Weights of a small image classifier.
Model: 11.6M parameters, 48-pixel images, arch mlp_mixer, patch size [4, 4], width 256.
Rows from block 9 of a small image classifier, named by matrix and row number. Rows with one number belong to one neuron. Each number is 128 + 32 x the weight over its row's rms, rounded and kept within 0 to 255. All counts start at 0.
After each neuron's rows are labels from the 100 images, of 14976, where the neuron reaches its highest value: "strongest on" is what is common among them; "place" is the part of the image that holds the peak. Only what is clearly more common there than usual is listed. The data: rendered scenes of toy objects such as cars, trees, mugs and chairs.
# fc1: MLP up (model.blocks.9.mlp.fc1.weight, 1536x256), inputs 128-255
# fc2: MLP down (model.blocks.9.mlp.fc2.weight, 256x1536, transposed), outputs 128-255

fc1.544 [116 125 127 137 108 181 115 121 183 147  97 122 161  87 132 133 142  99 216 148 127 111 136 101  87  83 184 163 101 143  61 109 124 115 128 128 147 141 120  89 124 185  71 128 152 119 143 134 128 143 121 155 127 110 156  85 160 154 160 107 145 150 158  70  94 177 177 126 174 183 129 152 192 143 137 212 104 149 104 101 110 163  51 143 160 144  71 152 129 178 127 171 108 117 135 165 119 149 131 106 113 161 149 149 143 130 108 129 130 204 100 103 161 141 121  75 126 141 168  73 116 135 100 110 166 114 120 124]
fc2.544 [154 112 159  99 123 147 119 158 103 126 116 133 136 138 124 145 148 171 118 141 121 135 190 137 146 136 126  94 163  67 255 134 167 111 140 169 143 167 169 102 132 108 169 135  99 146 167 129  77 114 138 145 134 136 214  62 130 114  71 164 131 119 112 185 104 102 128 127 177 111 109 187 147 150 139 116 152 144 139 140 101 129 144 146  91 212 122 140  12 130 198 135 130 112 117  92 156 111 141 120 152 129 117  97 167 148 184 146 140  98 113 118 134 137 191 153 165 110 104 121 143  74 114 139 127 136 138 158]
strongest on: light from behind the camera; yellow object; its colour: yellow
place: centre; middle left

fc1.659 [134 159 183 135 116 123 157 137 139 146 131 120 165 103 111 113 160 122 128 140 133  98  99 139 192  88 154 121 118 114 165 136 178 107 132 140 137  97 103 126 188 130 106  56  88 121 131 161 178 167 150 145 114 146 126 148 122 153 151  94 159 123 128 158  61 176 111 119  61 122 135 117 120 171  69 177 151 147 104 134 103 136 138 212 100  94 111 131 148 151 121 139 145 122 168 126 124 183 106 105  68 126 147 136 156 197 147 131 126 175  47 103  90  99 112 117 132 137 122 123 134 165 121  45 129 154 136 166]
fc2.659 [139 130 100 111 116 132  85 105 130  54 139 132 118 140 125 126 152 150 127 115 138 194 138  99  55 129 130  98 146 146 159 119 132 135 146 107 162 109 149 141 184 126 167 132 108 113 170 118  84 106 165 162 101 131 150  45 130 143 128 133 166 136 168 143 125  79 122 118 147 118 117 162 129 179 158  95  92 167 180 146 119 162 118 112 144 132 122 125 121 130 191 115 103 160  59 124 132 124 147  68 167 181 103  80 199 160 175 144  99 107  76 137 140 145 164 193  93 123 109 131 133 132 141 170 166  97  81 137]
strongest on: count: three
place: middle left

fc1.514 [148 120 156 128 174 124  96 139 177 125  68 106 137 123 100 151 128  90 135  60 138 127 151 122  65 151  95 130 139 181  89 101 138 169 110 141 134  96 105 129  82  47 163 117  30 115 126 132  97  99  94  64 142  80 177 134  85 128  61 116 170 154 163 102 148 151  79 134 146 156 110 144 137 119 161  91 124 151 139 127 111 107 115 109 122 111 129 114 160 103 170 151 169 123  86 130 164 154  88 231 125 139 172 214 149 114 151 154 111 147 108 108 116 194 111  99 182 106 121  84 100  53  81  88 116  87 158 178]
fc2.514 [218 142 119  93 122 112 162 138  92 201 140 111 137 111 150 122  96 132  97 174 152 116 102 115 195 144 157 110 131 108 132 128 141 109 155 108 139 165  29 113 146 136 138 164 104 112 124 136 105 137 166 112  97 117 135  18 131 155 169 151  93 195 121 218  91  93 111 119 115 118 131 131 135 167 205 104 123 112 118 114 110  98 118 106 123  79 145 164 142 176 142 138  88 149 104 102 125 124 144  86 203  83 127 119 132 122 130 176 129 111 127 118  94  72 142 121 164 128 105 127 134 147 128 101 141 133 102 113]
strongest on: yellow object; its colour: yellow
place: centre

fc1.598 [146 126 104 153 162 151 144 157 110 143  82 167 137 129 136 136  80 124 117  86  88 156 240 129  46 158 153 168 187 167 104 153 107 146  85 101 133 112 156 154 125  79  85 143  98 125 134 156 148 165  90 125 128 158 132 150 124 155 180 170 174 165 111 127 139 112 158 144 107 190 150  97 154  86 172 158  93 131 160 148  74 115 124 167 120 150 138 136 139 150 165 171 159 148 147  89 126 130 135 180 156 159 195 135  92 129 146 112  99 140 171 113 152 160 146  94 138 123 143 184 163  88 132 102 153 105 107 105]
fc2.598 [154 137 121 119 119 121 121 157 138 155 127 104 146 116 156 112 201 103 162 161  96  94 141 152 140 114 135 114 122  84 163 127 177 154  35 150 108 124 111 119 157 137 133 173  77 138 152 132 133 110 126 117 131 143 187  47 101 145 182 120 139  80 130 136 119  60 136 126 107 125 143 183 140 104 228 149 139 122  85 123  75 111 136 111  80 189 109 171  58 142 119  60 136 148 151 151 132 118 140 162 119  72 125 113 153 131 101 182 123 158 103 109  71  65 105 188 149 103 118 144 137  71 117  71  96 128 114 117]
strongest on: red object
place: centre

fc1.442 [137 112  89 151 138 135 125 138 118 174 145 151  86 141 170 161 100  98 154 109 108 160 202 134  50 128 128 106 135 164  72 135 140  76 118 165 129 152  99  78 157  50 141  98 112 147 100 133 165 166 110 121 111 137 134 131 165 188 171  76 154 181 134 131 145 106 155 122  72 160  87 117  92 115 164 180 164 127 130 162 113 110 132 155 132 102 128 120 118 114 152 140 113 133 116 145 131 162 154 137 160 133 193 152 118 111 114  99 119 140 153 146 145 163 182  92 117 135 115 114 143 105  65 101 159 114 123 104]
fc2.442 [158 155 110  33 122 147 115 151 105 116 102  87 131 126 145 130 167 147 160 108  79 112 145 122 148 126 142 125 116  98 202 128 148 124  98 112 143 118 126 168 134 139 112 202  47 119 175 119 123  98 142 124 127 145 215  90 115 118 136 143 135  78 124 148 121  97 135 126 164 117 143 183 148 151 165 153 115 130 126  83  87 116 137 123 122 205 142 235  32 163 123  77 149 159 130 113 117  94 143 167  57  88 128 120 183 127 179 202 108 112 154 105  95  64 135 218 193 135 136 144 168 165 142  78  76 105 128  97]
strongest on: green object
place: centre

fc1.214 [205 138 114  85  78 172 133 119 161 172  99 133 183  88  94 148  82 107 107 118 136 123 183 176  85 133  84 120 101  93  78 139  88 130 131 158 153 105 139  63 135 168 156  50 150 146 136 109 164 128 189 108 118 118  86  88 202  77 187 110 218 133 167 119 121 146 204 179  72 126 156 131 137 134 149 163  99 145 112 129 107 112 103 103 115 163 118 145 104 117 131 169 142 117 104 115 135 109 146  82  98 187 138 115  69 141 113 113 109 121  60 125 136 134 144  86 127 143 121  98 125  83 135 153 121 185 108 130]
fc2.214 [141 135 107  90 127 149 132 113 132 111 113 130 132 129 131 137 107 128 138 115  96 132  52 147  69 142 111 141 117 109 159 118 164 120  66 150 103 122 145 122 137 159  99 154 137 158 120 139  97 122 119 156 110 136 213 120 132 145  73 165 111  92 149 147 122 111 165 148 115 114 140 198 149 103  85 116 120 103 101 132 116 129 112  96 119 169 139 128  14 144 118  96 150 116 118 128 136 111 147 153  88 130 116  80 135 119 154 177 128 123 125 106  66 114  44 171 158 120 125 132 113  88 140  86 121 132 130 128]
strongest on: red object
place: centre; middle left

fc1.504 [148  91 163 118 102 165 102 107 106 196  54 140 161  75 126 144 130 108  81 118 130  83 154 107  58 116 173 132  97 144  66  81  69 157 146 107  80 162 147 122 139 138 123 106 100 118 115 154 151 184 164 150  86 128  58 111 135 144 151 174 164 155 162  86 139 219 145 101 142 165 110 114 164 163 139 131 132  92 155  96 126 128  91 121 153 136 144 124 118  82 204 181 201 145  52 155 103 161  74 111 125 120 161 135 107 110  75 103 138 172  94 121 143 131 128  48 189 146 116  91 150  53  86 137 168 144 113 127]
fc2.504 [157 147 141  80 112 147 131 145 105 113 101 148 142 125 123 104 172 178 130 142 125 133 129 137  41 137 108 149 115 156 228  99 238 128 169 106 138 126  99 116 160 133 134 153 134 116 146 144 174 105 113 115 127 153 189  55 134 127 112 150 123 127 129  92 103 114 141 123 108 146 133 171 133  98 168 144 132 171 173 128 108 165 114  79 144 200 129 147   0 140 179 130 107 117  73 108 119 116 178 148 174 120 127 113 158 134 194 135 158 122 156 126  99 132 156 175  82 123 133 147 150 162 121 124 102 132 126 136]
strongest on: light from behind the camera
place: centre

fc1.136 [191 111 130 126 112 112 117 118 156 177 154 141 132 172 121 150 188 166 136  99  75  97 125  97 101 163 138 154 154  80 101  75  57 101 143 165 121 155 159 161 108  75 146  64  88 134 120 198  48 105 155 126  75  93  87 156 127 121 142 118 151 120 135 149 101 136 108 140  78  43 118 156 115 140 171 154 123 155  85 128 134  98 107 167  53 154  98  96 151 139 148 147 141 157 126 102 137 174 155 116 128 130 129 130 151 156 157  67 183  75  83 112 119 163 132 116 125  96  85 105 104 143 135  90 132 107 120  83]
fc2.136 [149 172 151 143 103 131 142 116 134  89 111 130 146  95 135 125 133 120 115 209  87 126 142 131 156 149 105 161 131 121 154 126 208 193 104 128 161 156 112 121 107 150  89 177 114 145 141  95 166 114 106 128 158 153 127  90 117 157 160  94  87 119 126 196 177 111 209 131 136 132 145 136 105 172  74 139  90  31 112 144  86  95 162 127 175 118 126 162  83  43 184 119  99 150 161 122 128 115  83 125 118 108 132 111 142 136  58 190  73 124  82 134 146 156 154 108 127 152 131 112 127 106 135 149 106 135 154 101]
strongest on: yellow object; its colour: yellow
place: centre

fc1.89 [170 102 122 140  92 124 158 130 133 148  84 189 149  98 154 174 104 109 163  76 115 162 174 145  49 116  79 138 149 151  73 151 111 130 127 160 150 127 101  52 149  80  94  82 101 122 109 118 127 102 140  93 125  91 130 149 160  99 163  77 190 177 168  90 132 118 171 196  60 130 141 119 143 133 175 157 107 170 118 185  77  66 131 110 130  57 156 152 146 120 153 151 107 172  99 162 159 155  94 120 178 149 197 162  64 138 126 117 109 120 104 136 133 134 104 119 139 142  81 106  80  98 115 106 106 120 141 105]
fc2.89 [140 105 128  98 131 166 129 135 126 134 131 116 110 134 150 137 167 146 108  91 111 128  83 127  83 103 116 147  95 117 187 137 178 150  46 154 140 154 176 148 140 180 123 208  99 140 146 129 108 114  94 145 121 103 225  73 152 146  92 156 130 111 169 186 122  95 151 124 121 127 137 219 120 146 143 137 109 119 122 130 122 132 154 126 119 170 133 177  16 183 150 108 149 135  98 134 121  89 111 139  86 106 122  93 189 136 144 220 125 109 128 104 103 119 112 153 135 142 122 148 122 152 146  91 155 138 111 150]
strongest on: red object; teal object
place: centre

fc1.472 [ 70 100 135 175 190 123 103 104 124 113  69 140 143 159 136 124 161 158 160 141 133 196 149 136 104 110 158 124 153 164 105 157 144 160 112  71  89 118 152 137 160 134 122 100 105 138 117 115 129 177 157  81 118 143 126  72 133 152 126 132 138 144 120  28 114 113 112 138 124 110 129  77 159 102 112 129 156 147 158 166 120 143 127  97 157 117 137  91 151  63 181 150 143 130 120 161 115 116 100 125 112 137  99 121 195 190 117  90 104 160 198 172 167 105 169 110 121 125  80 156 172 135 171 152 172  67 188 121]
fc2.472 [183 140 123 112 129 114 138 122 112  90 126 124 121 132 120 124 125 136 102 151  92 143 146 120 163 154  87 119 130  80 178 116  15 123 200 104 145 122 100 130 134  97  78  85 163 168  98 163 141 153 149 152 130  97 128 151 118 119 163 117 162 138 121  97 170 168 128 103 138 134  98  88 120  78  85 111 118 114 127 127 119 129 118 144  86 142 109 139  90 153 112  62  86 141 174 130 107 153 145 150 221  83 169  53  85 133 165  23 119 140 141 116 108 136 114  82  81 120 137 140 140 168 128 167 192 195 131 126]
strongest on: count: one
place: centre

fc1.50 [168  97 133  85 111 126 106 108 166 149 144 141  58 168 134 149  95 143 138 107 137 103 147 130  85 120 128 110 195 111 107 154  79 129 174 197 148 120 164  77 105  97 112 116  90 135 143 136 111 121 161 161 109 100 168 144 122 113 100 120 104 150 135 144 150 129 112 103  91 114 147 149 105 156  87 108 165 163  66 137 135  94 196 200 119 109 141 136 139 108 117 113 116 123 160  98 195  79 160 114 135 145 150  95 138 151 180  51 185 135 108 108  85 132 131 121  99 100 108  47 107 165 120 102 131 159 106 144]
fc2.50 [100  70 135  83 127 122 157 133 125  52 139 113 133 117 120 153 180 128 110 124 135 114  84 127 158  92 114 155 103 121 172 138 187 120  79 100 144 155 122 176 149 167 113 110 148 159 109 152 107 116 120 109  98 145 178 127 138 124 165 131 154 138 121 135  92 113 191 100 199 110  85 157 155 129 168 117 110 128  77 122  88 118  75 148 127 186  96 115  91 166 251 185 131 162  70 176  84 155 113 112  70 137 120 119 108 147  91 232  71 118 179 155 186  84 141  45 137 104 145 136 137 121 137 144 108  99 151 128]
strongest on: yellow object; its colour: yellow
place: middle right

fc1.555 [149 151 184 130  83 139 114 127 149 170 143 183 125 150 122 187  87  76 112 112 169 102 159 163  48  77  92 139 131 132  68  80  59 181 135 186  97  79  60  24 163 109 187  86 107 153 110 123 162 105 157 116 123  98 113 146 137 135 123  80 177 128 154 139 149 122 176 123  99 156 118 119 114 153 136 134 143 142 104 107 155 139 152  95 135 109 144  99 110 128 117 156  99 132 108 202 180 158 113  89 112 137 122 169 161 113 103 120  94 115  67 122 172 118 141 104 182 152  72  92 128  85 130 118 138 121 144 120]
fc2.555 [147 138 137  84 154 153 126 101 125 133 120 121 116 125 110 126  90 131 135 143 142 169  91 140  71 128  98 167 118  95 164 113 137 128 104 107 105 155 143 119 162 127 143 202 168 135  86 130 131 147 101 129 130 130 184  70 127 124 110 156  98 105 166 122 143 108 172 132 113 105 150 124 151 127 159  87 101 101 122 123 112 127 130 101 139 161 107 169  30 130 147 116 142 117 111 131 116  49 128 141 119 134  90 107 112 102 194 165 129 125  84 126  62 138  79 118 173 137 142 117 124  95 147  97 123 103 127 139]
strongest on: red object; its colour: red
place: middle left

fc1.451 [156 154 163 180 173 123 144  86 126 159  96 149 143 148 148 174 149 127 156 132 162 164 142 120  99 160 123 171 129 107 135 112 131 172 112  74 111 151 115 126 115 160 110 104 151 135 156  98 116  77 141  79  58 146 127  82 123 140 142 171 118 130 173  71 135 147 151 136 170 134 160 160 148 180  72  62 140 164 132 127 133 164 136 104 113 128 145  87 157 135 164 125 127 151 162 143 130 158 101 143 101 140  98 149 139 182 108 142 135 169 164 124 172 200 136 106  76 169 110 140 138 126 160 138 210 109 164 160]
fc2.451 [121 121 118  97 145  94 117 132 101   5 129 127 106 146 109 123 135 147 142 129 113  97 255 133 169  94 144 117 122 159 153 120  36 142 127 112 153 115 145 147  93 111  33 121 140 100 150 125  82 163 118 149 120 131 135 178 122 151 214 102 152  99 123 140 149 110 114 119  92 112 106  48 138 112 143 147 125 118 130 147  83 137 125 120 121 124  88 174  25 135 131 116 111 144 112 115 114 133 133 192 127  96 132 167 163 126 151  51 125 123  99 132 177  73 136 100  59 111  90 139 138 155 140 199  76 156 152  98]
strongest on: count: one
place: centre

fc1.387 [116 135 164 130 166 117 143  99 156 123 149 111 156 131 151 120 169 174 134 149 105 109 111 158 130 122 102 159 138 116  91 106 149 108 128  66 136 141  75 127 146 161 113  55 150 126 140 144 156 127 161 142  96 105 127 117 156 159 143 156 136  75 109  68 140 140 126 143 116 140 179 134 124 139 154 112 150 142 139 117 124 134 102 102 137 179 148  94 159 153 114 128 126 168 188 145 149 135 202  93 101 123  86 117 145 172 107 142 130 183 102 157  59 184 171 156 104 171  34 138 106 174 134 110 170 201 156 139]
fc2.387 [181  83 145  59 125  74 151 110  46 116 116 128 145 120  98 109 164 173 140 152 112 108 245  76 141 127 142 144 100 206 176 152  99 176 131 125 118  89 113 140 118 103 113 197 146 127 129 115 104 122 148 146 104 107 142 155 135 148 186  74 136 176 138 161 144  64 102 103 139 125  94  79 126 166  88 161 106 116 177 134  62 141 160  96 124 112 109 192  94 176 125 124 127 113 130 100 119 169 129 159 197 115 177 158 173 124 172 101 135 100 152 121 196 117 185 143  61 136 132 155 148 156 139 217 126 153 138 102]
strongest on: count: one
place: middle left

fc1.557 [118 135  94 103 172 139 132 150 133 103 122 179 104 142 145 113 148 110 117 148 104 119 218 115 115 115 205 165 179 124  83  91  46 113 167 148 142 114 172 149 157 116 116 245 133 158 116 103 158 154  80 105 159  80  96 111 104 122 132 169 110 124 114 131 157  66 149 110 113 134  59 124 125  89  97  92 113  93 103 116 109 197 156 147 116 157 140 113 146 136 108  52 147 146  60 152 114  96 169  88 134  90 180 174 126  61 143 119  76 109 202 118 141  83 141 106 166  87 144  98 145 139 138 145 157  98 136 135]
fc2.557 [130 145 115 122 136 103 126 114  74 165 161 104 149 108 172 144 120 102 129 172 136 135   0 113  86 143  51 136 112  90 220 117 174 136 105 155 123 153 116 108  56  96 130  82  76  92 141 102  79 105 153 138  74  96 130 143 131 141 209 118 152 118 157  87 104 150 125 149 124 112 137  92 130  83 160 132 116 123 103 156  72 137 126  95 133 123 129  99  98  75 122 153 153 125 181 125  99  99  81 163 104 183  67  82 116 140  99 126 128 188 138 135 123 140 120 127 131 136 136 125 119 117 126 111  50 114 157 152]
strongest on: count: three
place: top centre

fc1.623 [ 79  77  99 131 160  84  98  82 114 169 126  71 139 154 134 122  96 153 107 133 135 157 123 178 140 101 106 134 139 220 189  97 134 114 100  77 146 122 164 120 138 132 113 214 125 130 194  86 139 164 118  92 134 140 148  51 120  99 135 127 146 164 127  22 140 106 111  88 156 150 154 169  76 126 137 109 135 124 161 116 120 121 130  76 139 110 141  85 115 210 110 139 109 120 100 166  78 132  41 179 109 140 131 145 143 118 145 119 131 164 186 140 173  87 104  89  69 136 166  67  98  85 143 120 131  92 171 116]
fc2.623 [168 133 113 101  96 135  91 137 121  90 122 103 146 164 150 102 195 132 175  98 134 111 210 131  77  90 117 112 146  68  85 128 105 119 123 149 132 164 122 140 159 178 122  39  72  92 105  82  92 141 121 152 108 143 167 118 162 150 129 151 172 100 176 161 116 144 117 130 169 148 141 115 131  73  81 169 136 126 114  95 111 125 119 154 167 110 142  90 128  65 168 153 131 137 203 149 100  80 157  85 184 146 147 128 136 157 144 129 113 144 147 132  86 142 128 163 228 131 124 133 156 114 121 177 113 176 162 130]
strongest on: count: one
place: top left

fc1.278 [185 133 167 101 111 143 127 144 153 138 111 168 175  98 131 144 106 102 161  50 142 151 163 145  41 126 157 131 130 179  90 122  55 179 156 147  95  97  96  95 135 102 120  47 119 144 142 105 178 144 155 122 120 115 141 129 156  97 147 116 217 144 128  90 186 125 216 153 107 151 157 102 150 142 158 181  91 142 132 113 110  73  80 109 167 111 157 158 132 138 138 177 143 150 146 206 142 142 113 100 130 149 165 204 113 140 111 116  87 175 110 145 166 149 158 101 146 138 119 107 111  82 144  98  96 111 135 109]
fc2.278 [117 109 124 117 142 174 126 117  90 145 105 139 129 128 126 121 137 124 120 139 150 120 125 136  78 135 106 132 127 102 145 123 191 159  88 126 118 157 139 113 151 127 117 188 135 135 137 138  77 118 139 135 139 138 176  78 107 164 114 157 114 102 153 157 121  82 169 133  79 120 140 234 158 121 135  91 135 123  93 133  97 123 139  69 117 129 121 150   4 165 157 123  97 147 105 133 158  82 119 119 124 111 116  80 112 132 125 185 122 117 133 110  73 105  51 152 177 132 133 110 111 128 142  74 152 128 131 127]
strongest on: red object; its colour: red
place: top left; top centre

fc1.428 [146 139 150 181 202 183 168 113  80 129  98 171 131 131 100 147 135  98 148 151 139 121 147 146  60 169 175 134 162 166 116 140  85 144  87 139 115 172 187 123 128 152 131 130 167 134 144 132 131 178 152 139 139 141  84  79  83 112 179 216 152 164 127  42 112 147 120 128 133 167 131 133 125 150 173 148 128 158 132 141  76 125  91 120 176 158 124 112 138 162 165 144 148 171 123 149 135 133 115 121  92 150 192 133  93  71 113  99  87 153 147 111 131 126 136  91 165 133  92 137 174  56 122 153 112 111 133  95]
fc2.428 [141 119 160 141 138 170 112 150 160 153 115 141 143 137 116 115 147 136 121 143 118 147 146 154 150 130 174 145 151 108 241 144 175 131 101 125 129 165 126 123 149 114 115 130 144 143 160 120 121 121 123 104 143 161 204  65 122 156 104 122 128  89 168 140  86 123 145 110 120  98 106 118 127 135 149 110 147 137 133 141  80 148 119  81  89 194  97 144   0 129 173 153  73 107  98 175 144 119 135 122 127 106 127  88 187 126  99  66 145 170 103 166 130 136 161 105 125 124 155 143 155  46 112  89  88 103 145 157]
strongest on: green object
place: middle left

fc1.84 [168 136 186 105  43 149  98 110 133 169  88 164 181 109 131 111 134 100  85 158 168  49 147 150  84 111 151 126 111  81  66  73  55 155 124 177  89 132  37 116 176 139 159  98 123 120 134 143 151 118 169 163 101 157  87 123 118 135 176 104 167 130  96 163 123 157 154  94 118 122 122 115 166  99 142 113 160 117 131  99 183 197 138 106 117 120 123 119  84  98 175 191 118 128 121 128  95 144 122  84 139  73  88 132 172 154  25 104  68 128 126 154 194 138 131  89 167 141  96 115 118  62 150 144 165 124 128 115]
fc2.84 [150 149 118  99 124 168 150 125 149 134 121 152 123 120 132 124 116 154 131 123 116 158  97 130  13 141  90 141 126 128 188 104 202 137 103 106 135 137 134 106 132 121 130 200 123 114 105 114 156 159 119 134 119 116 212  67 126  87  99 127 150 132 152  95 140 108 142 120 130 138 154 185 139 153 159 143 100 119 126 151  54 152 112 112 123 199 112 154  38 125 127  98 137 111 100  87 117 106 160 159 157 167 113 120 118 114 249 140 142 127 124 150  43 117  79 154 156 133 131 142 156 141 130 133 109 128 121 128]
strongest on: green object; its colour: green
place: middle right; centre

fc1.447 [126 108 123 155 162 155 148 153 122 132 130 190 117 105 174 167 119 132 144 120 107 164 223 146  64 148 154 140 155 182  91 178 139  67 118 198 117 122 127 121 158 100  99 110  90 165 106 158 172 170 145 115 115 111  98 139 145 155 178 109 172 156 130 113 115 129 180 171  78 157 136 117 107 126 158 188 104 133 134 195  96  73 124 138  98 147 131 100 117 105 161 154 126 159 134  95 136 125 169 128 167 190 195 143  61 139 145  89 109 157 162 133 157 105 121  86 113 152  90 158 138 113 137 106 118 146 107  88]
fc2.447 [148 159 121  81 107 122 123 134 152  97  93  79 136 115 141 120 164 128 133 128  93 101 104 133  90 108 144 121 130  62 180 133 172 127   6 139 115 129 106 122 143 126 124 153  77 123 130 116 105  89  96 134 121 136 226 111 131 129 125 135 166  63 159 162 140  94 148 128 113 121 129 202 129 152 172 158 117 136  93 119  88  79 133 139 109 192 112 159  26 164 118  87 168 131 144 145 111  86 122 185  79  74 117 102 164 124 136 170 128 136 109 107 103  87 123 195 168  94 142 140 128  85 129  70  72  93 128 135]
strongest on: green object
place: centre; middle right

fc1.143 [138 124 144 155 142 122 165 174 127 139 140 171 119 122 163 157 115 105 151 107 110 199 249 150  39 106 106 125 162 166 124 159  96 106 131 146 125 106 153 107 122 102 122 107  59 170 156 143 146 167 165  92 116 131 115 163 148 142 160 114 188 155 126 139 159 103 170 188  68 148 163  94  93  97 224 156  82 130 168 173 106  72 131 115 138 117 154 143 132  85 159 139 122 137 116 120 141 178 143 120 172 163 164 127  82 145 138  91 128 112 143 139 169 145 160 100 141 136 104 101 137  99 139 141 138 105 136  72]
fc2.143 [128 125 120  90 129 121  98 109 140 146 112 106 148 128 132 121 148 125 128 105  76 115  90 157 122 140 154 117 116  65 159 131 164 155   1 142 120 137 110 111 154 137 114 166  57 132 135 113 148  84  80 144 121 135 214 107 148 139 127 134 107 115 146 145 110 105 160 133 134 130 107 153 116 116 157 139 149 134 104 131  91  96 133 144  87 184 127 152  13 160 109  92 133 110 168 150 118  93 141 128  66  81 146 121 168 130 142 201 114 149 100 120 108  79 122 172 161 129 136 124 126 115 129  75  82 136  99 157]
strongest on: green object
place: centre

fc1.763 [196 108 130 136  92 128 140 159 182 133  69 151 138 114 103 199 125  94 175  87 183 112 139 140  65 139 103 163 119 134  46  98 106 161 108 121 150 100 129  89  99  82 136 129  95  79  95 131 108 103  87 109 123 112 189 120 117 109 102 176 166 134 176  95 119 154 141  77 153 164 135 175 147 190 197 110 107 169 114 125 102 105 118 111 141 117 149 127 171 141 211 193 148 157  68 170 147 182 147 174 135 166 150 186  90 108 127 135  96 152  76 109 145 137 109 125 178 147 131 113 131  56 125  58 159  69 136 132]
fc2.763 [198 109 136 103 128 183 135 150 139 158 132 132 143 137 105 120 162 152 113 167 149 154 118 130 125 159 109 124 147 125 228 119 169 130 163  88 169 161 124 144 175 181 117 151 158 124 131 112  94 143 140 159 139 131 161   1 127 147 159 110  85 155 144 158  97  81 115  98 128 120 114 139 140 176 160 120 143 151 127 143 111 135 153  88  78 164 121 136  51 163 203 138 126 103  77  94 159  95 125  67 173 115 133  81 197 147 153 162 145 137 120 149  82 120 113  96 149 155 119 150 135 147 124 123 111 165 136 165]
strongest on: yellow object; its colour: yellow
place: centre

fc1.417 [215 104 141  84  66 182 104 142 174 180  59 161 170  92 136 120 106 119 122  79 145  99 168 144  41 154 126 147 109 148  46 136  96 152 129 159 103 114 114 121 160  95 141  59 135 111 117 103 146 105 154 141 115 142 137 103 170  95 167 150 229 169 159 143 159 138 181 133 114 152 154 144 150 184 162 133 100 126 118 145  99  94 101 139 137 136 139 113 137 117 171 195 154 184 109 169 161 151 110 123 138 146 188 129 107 131 105 120 112 161  91 137 141 111 150 103 173 156 113 119 140  49 136  78 155 143  90 134]
fc2.417 [168 126 129 107 130 175 132 119 139 128 110 127 130  98 145 129 136 135 112 119 127 122  79 148  54 124  77 140 129 144 165  92 208 119 111 136 112 129 158 115 142 160 109 159 152 156 136 154 101 124 146 137 151 124 196  83 124 140 103 158 100  99 141 133 127  90 176 127 111 123 131 219 135 108 134 106 133 118 119 143  86 140 121  79 118 163 130 152  27 148 141  98 139 129  83 127 166  68 136 156 134 121 143 102 118 131 167 173 135 114 119 118  57 103  36 169 163 128 121 133 113 127 126  72 139 128 126 122]
strongest on: light from behind the camera
place: centre; middle right